config.toml
hop_length = 160
input = "log_mel"
init = "torch_default"
nesterov = true
epochs = 36.7
Rows from block 8 of a small self-supervised audio encoder (BEST-RQ), named by matrix and row number. Rows with one number belong to one channel. Each number is 500 + 40 x the weight over its row's rms, rounded and kept within 0 to 999. All counts start at 0. Numbers have three digits each.
After each channel's rows are labels from the 100 clips, of 14848, where the channel reaches its highest value: "peak on" is the class under the peak; "top examples" is what is common among them. Only what is clearly more common there than usual is listed. The data: babble in 24 made-up languages, each with its own sounds, syllables and stress or tones, from a formant synthesiser.
# convs1: first pointwise conv (model.blocks.8.convs.1.weight, 288x240x1, standardized in use), inputs 120-239
# convs3: second pointwise conv (model.blocks.8.convs.3.weight, 288x288x1, standardized in use, transposed), outputs 96-191

convs1.253:493508540484486505526602499516457523446457523395438537529490547440463465525440484445553514441488524543510511554458491537473463563510559419525462531489505569458520565494466535490564523507492512530522470453465466459491585487461452485539436457520522533534536458545519489538454464491527519464510524527480505369444492529486447503531562498529514510452512561479532541
convs3.253:499495496490512523563454437533491471522476459543539517533571498465465512531488514588480488504497610550526512535556478488533548555528548504464534386460481556531592502511488550449491519497517539437531451561481560436478529442509496504582520478468437475489477494490492426470490483546479540494
peak on: silence
top examples: reverberation; quiet level

convs1.56:525512502516497550513475507590440517520531503445484487556506437479500450503445461476522492453530453493535552555448491482507430471512505378421489516482459466516507510531458503537535475457456574444497576488520505480552586520515421477494502512551457524499506492587441504525494506476514488526528507465482492553433484470475463559488505469518432545487490467408459514
convs3.56:527468542490532483491503422513465484553546467444572512505440503472514475436519535486470570538430469486550454532491504506524467500498453515436519455505487563530462491457472468538460538434513422500445536512565482474510592529487424515439451421478485519485464504447414548530548562572477502497
peak on: /k/
top examples: /k/; /u/

convs1.169:443512498534539511522502492514525533538503401494474429529475525475471484537516501446451468510556612519402480555426524559470451567544550454538522453512499528453454457424531420546474519478529494453542565458528516508535504540552487480494426514467496499409477553515558523511524424515490479522490472499430482452499496465480519476449566495510494473524487552486546507
convs3.169:513449469558532507469470487555492602604533551468510476449509516510438464550473469524542512523537498475460529464483481486488547537492544521482590510487486456519469476412475519506553551468494534440531436515459386501461456480463433500492570451501409550470461499547486490478553485456427495494
peak on: /æ/
top examples: /æ/

convs1.231:478577563530460469533420621561496473472551473470534578449508511503501514439533525562533481495472524498518541469458518444547448477541464480510484512488497528608443501524457456478556509516472509457551529502460523513543528487517540468529520538475488439509493463493437473479518456518439479450526475493402472419484579456549552531439522552506487494457512464506516538
convs3.231:471452513489518524449489454492460508489461497547523480419442482457472533474489447458478499517405459448448514514415553491494378495561499518547540428473476359528529442488482499521448542442511510460498456506449492518454497577485531493545536516506545481496442515515446509546526601506500382519
peak on: silence
top examples: reverberation; pink noise; clipping

convs1.74:502404509537492538458545519482504478502500445494521487522497399541484440426479526465528570543534460545522462439516439499535458451533483434561486512529498528471483517447487473549518522500498537559576583479432463547465491520492463487488512508506489558541543499512517566489466495573552504443510503530499410518541398551438506493503497504482532521454527476530578445
convs3.74:555478486534569509501583501524487565504544516478551628519467507626476535494533535481528486537487506462579515445526574490505499548467490507445453504538554531572531442484462477506480471511537543573544498452491623507555501523537472475502490470486525551578604524526519514431505557485477495438
peak on: /æ/
top examples: /æ/

convs1.277:502510509580510495478560526501419503500564520458522407430469519475570530496465456550484463582482434462469482517456531536479463471514444425553516546461490509495482493521485492482580492469480502478564542512479528469578631481576502479514564481490530525410505514544496465478489473427412485486487549492482524490426494509482548488505576493511476507450525430518545466
convs3.277:491463528484461533570479496460517531448507483459507496517484513467545451549426521560493553472508470537550480472477558453561604598426541442520546487530403502534545466436511471517526531422452432508537538512493495429519508476439561505526505490491509454463501496478540510477485457549473531523
peak on: /ç/
top examples: voice: low voice; /ç/; /i/; muffled (low-pass)

convs1.43:450466544510523418530478473455470506519487432513464439470507544491544477492534448517510506521501499466502485526392526543544553511534534514439552440602526482468475461469419444536472481490478513495500540473536546494534426509430517483513452450632517499523447496488512519564512469528475498503493393524549475448511486576512462501543462488559504582491506499492539497
convs3.43:573508520471413547570525483508537481421523571460459524477467455629545474521447519521558498475516464452530538576570504465530444496501492556491509445495553418457531541517519509478510480503459520556499479490494496516488522541452529496520596556491460489517524481425562524427510524518507539584
peak on: silence
top examples: pink noise; reverberation; clipping; white noise

convs1.278:552472536496511598522537508555506399557473487571519509546520460535550434452505481495476506496521474477500502457452454544469458497505550572510509476454470537496558469479517512477439481541529461520525459489568489481511525507568483450512588489564475597450430481497509459527552516484520519530474418418426451469498524483546531469448484514483495495464502495470424458
convs3.278:428523502526504476429529516481579458453542464489533437472506565526546537547536507532490518441522488430524480489531500554439542535506510510500578558483495638506473508467534443462487505639527448537523509567525540488501467518514514491478505484596561499456510531511448539545454466549516457510
peak on: silence
top examples: quiet level; pink noise

convs1.205:584489502495506591472524475476440456493512475466504504418426512498570446452490489468500488486631520449566472495487461502563485520498501448561443438542457559568543499514524398468468543492495510436428536449432531572498513522562477497515439515469536522519513455474518529474492547486594518506536440542524538499562516433472483536536544443527558519533488505476419455
convs3.205:485518472456480440486554529539533545488554489612539488488606470561482495480452493475416495485486472500472551506526543552576501525521474492472548500431476433483542491528451443503518484467463485483397475529516470514523507473539524526497480469521526525634526450565515536504523516444448459436
peak on: /ɑ/
top examples: /z/; /a/

convs1.199:475470504488503494493515521436515477527522432473574430531527452501570477429508531502470536512554542471560516518592491494505412534493544492526503470496500501479534491514586538508515472509481437406536432467561535526446410468460530521449524531525494495564453492463546429528515400581494518502499487519466496474577493546512508508465452542489484461500501544489499507
convs3.199:440476452464486462509560494548561477477510513510498510459562488525508435519455465587403483562591470477421494515478399467492525588381481472474476499517449494458517479558522567516409469473498469478491447501494446533469531556508475541507430461467489455531462537478474535460483493549460526524
peak on: silence
top examples: reverberation; pink noise

convs1.183:457480433460548559467580528545556423578526516521582449541473509525496501510494547591552483534488446465483523497501465509496533477519458440460533459480450426577510621496551488470473529497466486514519500455552497494530524476547474527529497475529495465520513486455508449434487379461486525491476506536464433510544446495536585512547520469507507518553395545502493516
convs3.183:460519535478571623543494491506491497477448437453547478468501473533519554543506498394536475534511496486481443579522538507473493475485544494615464514521610520564505543516396461551523393524466520499465479552533478508521409440496450493469505510514552504611463483524487509497519533554484467492
peak on: silence
top examples: quiet level; pink noise; muffled (low-pass)

convs1.216:467519485478470502416442521454476485506484460500527502501425463490473500572546533415545471502534522569556565454485492473489485460501590406600539469499579526527458613485503411511487513502546522604439458465515476549534457469589486530469469529543456522503518467529485474534450469485504545504515463500554525538434449488583547482522479503524515539485493541468469547
convs3.216:492567474470525475494476444548420441419530477472503477446610469520491541583457540467540502513500431485533470561440458539529459568484477440466476444565463515429500434554510460570423444515527551392495474519506484479521560509499478530566500521552455529480477502447476533566518513460581510509
peak on: /x/
top examples: muffled (low-pass); /x/; /ǃ/

convs1.4:489488509493515496430533521490488528483490481511479510441502529539503471562577534428554470463499481490482537460510559499499502544534567446518478488482497570402562518441537521508519468561584479501542458505564504444493459464451501505419442532507491499512473498508575489497478457568509457480501424537425494476525515493393471457462401482497548444471562443438530486
convs3.4:535562482550510429553488504441537544530514576496503529448516525450544508513570563554491496445499438498555501498507511537526453516479524469471503459504461537436529499519525488461545550430509534557584528558495496511481492488468586524588575539483480532485466457553530557498597486550494490513
peak on: /aʊ/
top examples: reverberation; /aʊ/

convs1.105:476557485433542491489501533514551446433504511518561526457562499544439459508523583459556434450467552441480543530483494523463501446439503470470587452494486497524523525576421533436434470488438528526486561481457510500495513500521489521462523493539476478429501475562484536546443435484532469433522475483521511464566480536472488519504505546518522627537562552487522508
convs3.105:516505500476500484518530471531532527499524477529537595477502540554478487448521580568438456473414532512433470448568511486513444482462456377523496468507490446549423492438442516510428449527497481459543454499496481595469502455571565482496447536491555515542512502424534501478457547502497498491
peak on: silence
top examples: pink noise; clipping; white noise

convs1.187:536480497556514444461525479531500494516494493523502459510526471482485647505460523542525510495515503527470454471482542456503482452445489415449505496506519499385526497479584484421495524464583595513469546469459532439569447502503600496489464566509468461536481478571447377507511490484512477522472531479541496565485523532505507526502507526524498474447461496537544522
convs3.187:460431511545526516551479454473495511489570492447509500502546509419457485537420505497444520539535525504576508506458466508306525498508543496452451552475537495474523467495558490493451466489531507469539469475561479498442478517506511536492602487452488496463451548492495565556514553526480454486
peak on: /aʊ/
top examples: /aʊ/; voice: child-like voice; prosody: stress on last syllables; /u/

convs1.182:583442491490595541499466472502579573446487534531524394492487534489502607487489511512544433520487481457459494495458541500523466499543532441523432517543562587501542483552463498511558483487518465508508519473496561493451514531551573505472510545467538510537500484501494567462494471471441503502435472459449455501540578524571555542512524491493436445509528472458489540
convs3.182:544503485494449580529489518491452476476490544512565485445491476467457503488434476484431501503445429518528514428496486541498518533495578473508470507457498583491491440466502469535471505390495528500447486514514459503498519455508470443482444493511519438493503492496419506551455494487552457442
peak on: /y/
top examples: voice: low voice; /y/

convs1.143:528536531507502452556511515581533531495571524539485446494505528347445574623492435444482480555509474531492490539500498476504540502504536486516422456515485466455476456446385487512557471561557490451535487475510518499477510481478498459524488504572508509676550502530471501491453457496536480488478522503530450487449453495485536458460520449461526413463454499461492490
convs3.143:531485518474509535509516538500494515510539491492518512467569543524497498559489466420521534516461481466501436421470527483414517469447530527511504500549511470518454531521479544516474492450522516473498625487527492519564472541471500441501496482496558545498504558545537452395478507431478573447
peak on: /ɔɪ/
top examples: /ɔɪ/; /y/; /ç/; prosody: tones

convs1.254:513499498509504499412553476552559517482573479482478507492524418501504485481490476441432449525464477523488480495530491559527469440500530519525459533471470511515531514568550533487490516488426519524534527497462415448458472464453462551506528493508507490462482516497439466523514524519432553428480487516408551480460536490518496495466506509496505524482539469484469497
convs3.254:565500464486481509522493490557462469471432511497480503515499468519556487487551473454536532482445470552479467503517526470493576512541558560436535519522513570504446533486499510499462460470578508530511528561466512493567455504519403454493579519519478548516564515566498424476500463559480497540
peak on: /k/
top examples: /k/; clipping

convs1.232:438462605540462573435539513545498538521497513533478502508512484437537503513511505461470457485465448527563460486512511595572541520512500527456508567532550570502489512531482498475528534492418517529523480562459480422507441520397543576543532493462482489499558483476466445532460512464462495488497443464528485507426509492501491497453576478495492497495484502507515581
convs3.232:542577471546496512516517448465536518522475544526506521486467474440513522528546468532543533496520483550512498518500524479609504483422476512490544557590519528459495509496576606487458501472532444426540486565492501477502613509538480498528438464525484458504492493451524537453470521588534549506
peak on: /k/
top examples: /k/; /x/

convs1.81:526508514506462536513445514459547515509542510479486470392546469491500520493462457524481513542452459569460538496563521427473516406484529542500558438642531561438561449499528485508452600462406591467563536482512541516497476499526500499503507469469541536522530478510562425559437512487435491546529435460555566520533530494407479560553489504549444484508530449431505504
convs3.81:525476470558480507553461504499492511492566466521534503441459508514437460500601454451380514451485489540488432501445490442548524413455505469443523555509496470465525580547513502517538444473515477463488466455473506506562479534488553563426482519531563476503504478578401421484457527483507573457
peak on: silence
top examples: pink noise

convs1.262:465480559516538444502495533535528508489464543518481493553511466432512413529487544511513441525515423601472511530522514551563499486462475507485508436439461540479409456473442493481465520553436522461554510463524565473518467474528522510476478540527529443587542516510458439453455532528455482528469472446453447503473449523524586456559494489504504508473456443468529514
convs3.262:477511489515457517475484460559423457498547447543491456520547516427501526492478480516516496492551500543495550499586538571529523492480497440569540518472528564507478454525496479434523504459502523574496519489567479503419474447527504495513482505505499405418523555549496525461521491516456503528
peak on: /ɔɪ/
top examples: /ɔɪ/; /ç/; /y/; prosody: tones

convs1.21:520549527554456484510523492488452495521536513490478512553507525512543437589460560439486487479538456510513514512503468570492518508502532513532431496489537512495468557507458474468511498501449594525527506532508592439573511483494477499539474509549637471526496487489531490478539569498532484455402540550481595546551491519510538467522527450516560522455475509483538488
convs3.21:474575572509554436532511465431455569507486442566513537491435501483485518524519486465502523558533469460477475454505504449567481485529494484477502462444540449546522410541544486498458476475490575513497506465463492505481519488475495512600512460491501432474578431517515522485492510509568447505
peak on: /aʊ/
top examples: /z/; /aʊ/

convs1.265:545493459481440475515488470504468515456531535535507505429530538610500518448515527426494465431478529422502508452504516538546419478561480561536452530511432528438415511459467565496507534528545471481473475562482510520594504445462497563525479464494587446528471482440462496441496498505506529472517551488474478561564478532560438512511511561454466485521521564517522511
convs3.265:518522505467485524571586474497572472524466534581466478562511546488534508562538514445471508539474456564528525561474524546488569504532536500553547471549499521487544502530552474505507480510545463505489484568488517481520569476583461539490497490525547504501523515473549503486485498474490535454
peak on: /ts/
top examples: /ts/; /ʃ/

convs1.271:418513467593514540516509470437496529497462463500537520525469414524463515536496511429545488484576466458509510510470460511549473472495517527506448429556439509496537595474530491533522514519517526497527493516520466396546404550508494482479494516487492489456494480488529423476520506495434461575508532526451475456561485547484489483562486506482545519530557430572498532
convs3.271:506551451528491485485525515533482495463461487494478472426517494455445518440530451460482508447527476525474500466465471460495539489573506527473432576479507479461451473438539484475447514565469506486450430495480434501475473467475533516488484440515488434483460465500497440472496474483486474585
peak on: /ts/
top examples: quiet level

convs1.261:499503561488528565457489530542469589505482484543552536454494451493543496480521485458511468462495503493474486565499507543516504534515497523528509425473520489496541535496486558449473374443479540535533506510493521471546502539372501564451514553470446529492483483494408517518460500407457503501487502432475519498454472443535442461543464462520536491492485521533418510
convs3.261:551503479494435488546438557415553487526486502445498476470535396557482527539559505511538508460580512501474469407427507513519466475556471495535492417538514475472408419500479469507433504468516528515479486476433486477473532417514451484436483486526454460467555564476497438495490401451486516503
peak on: /k/
top examples: /k/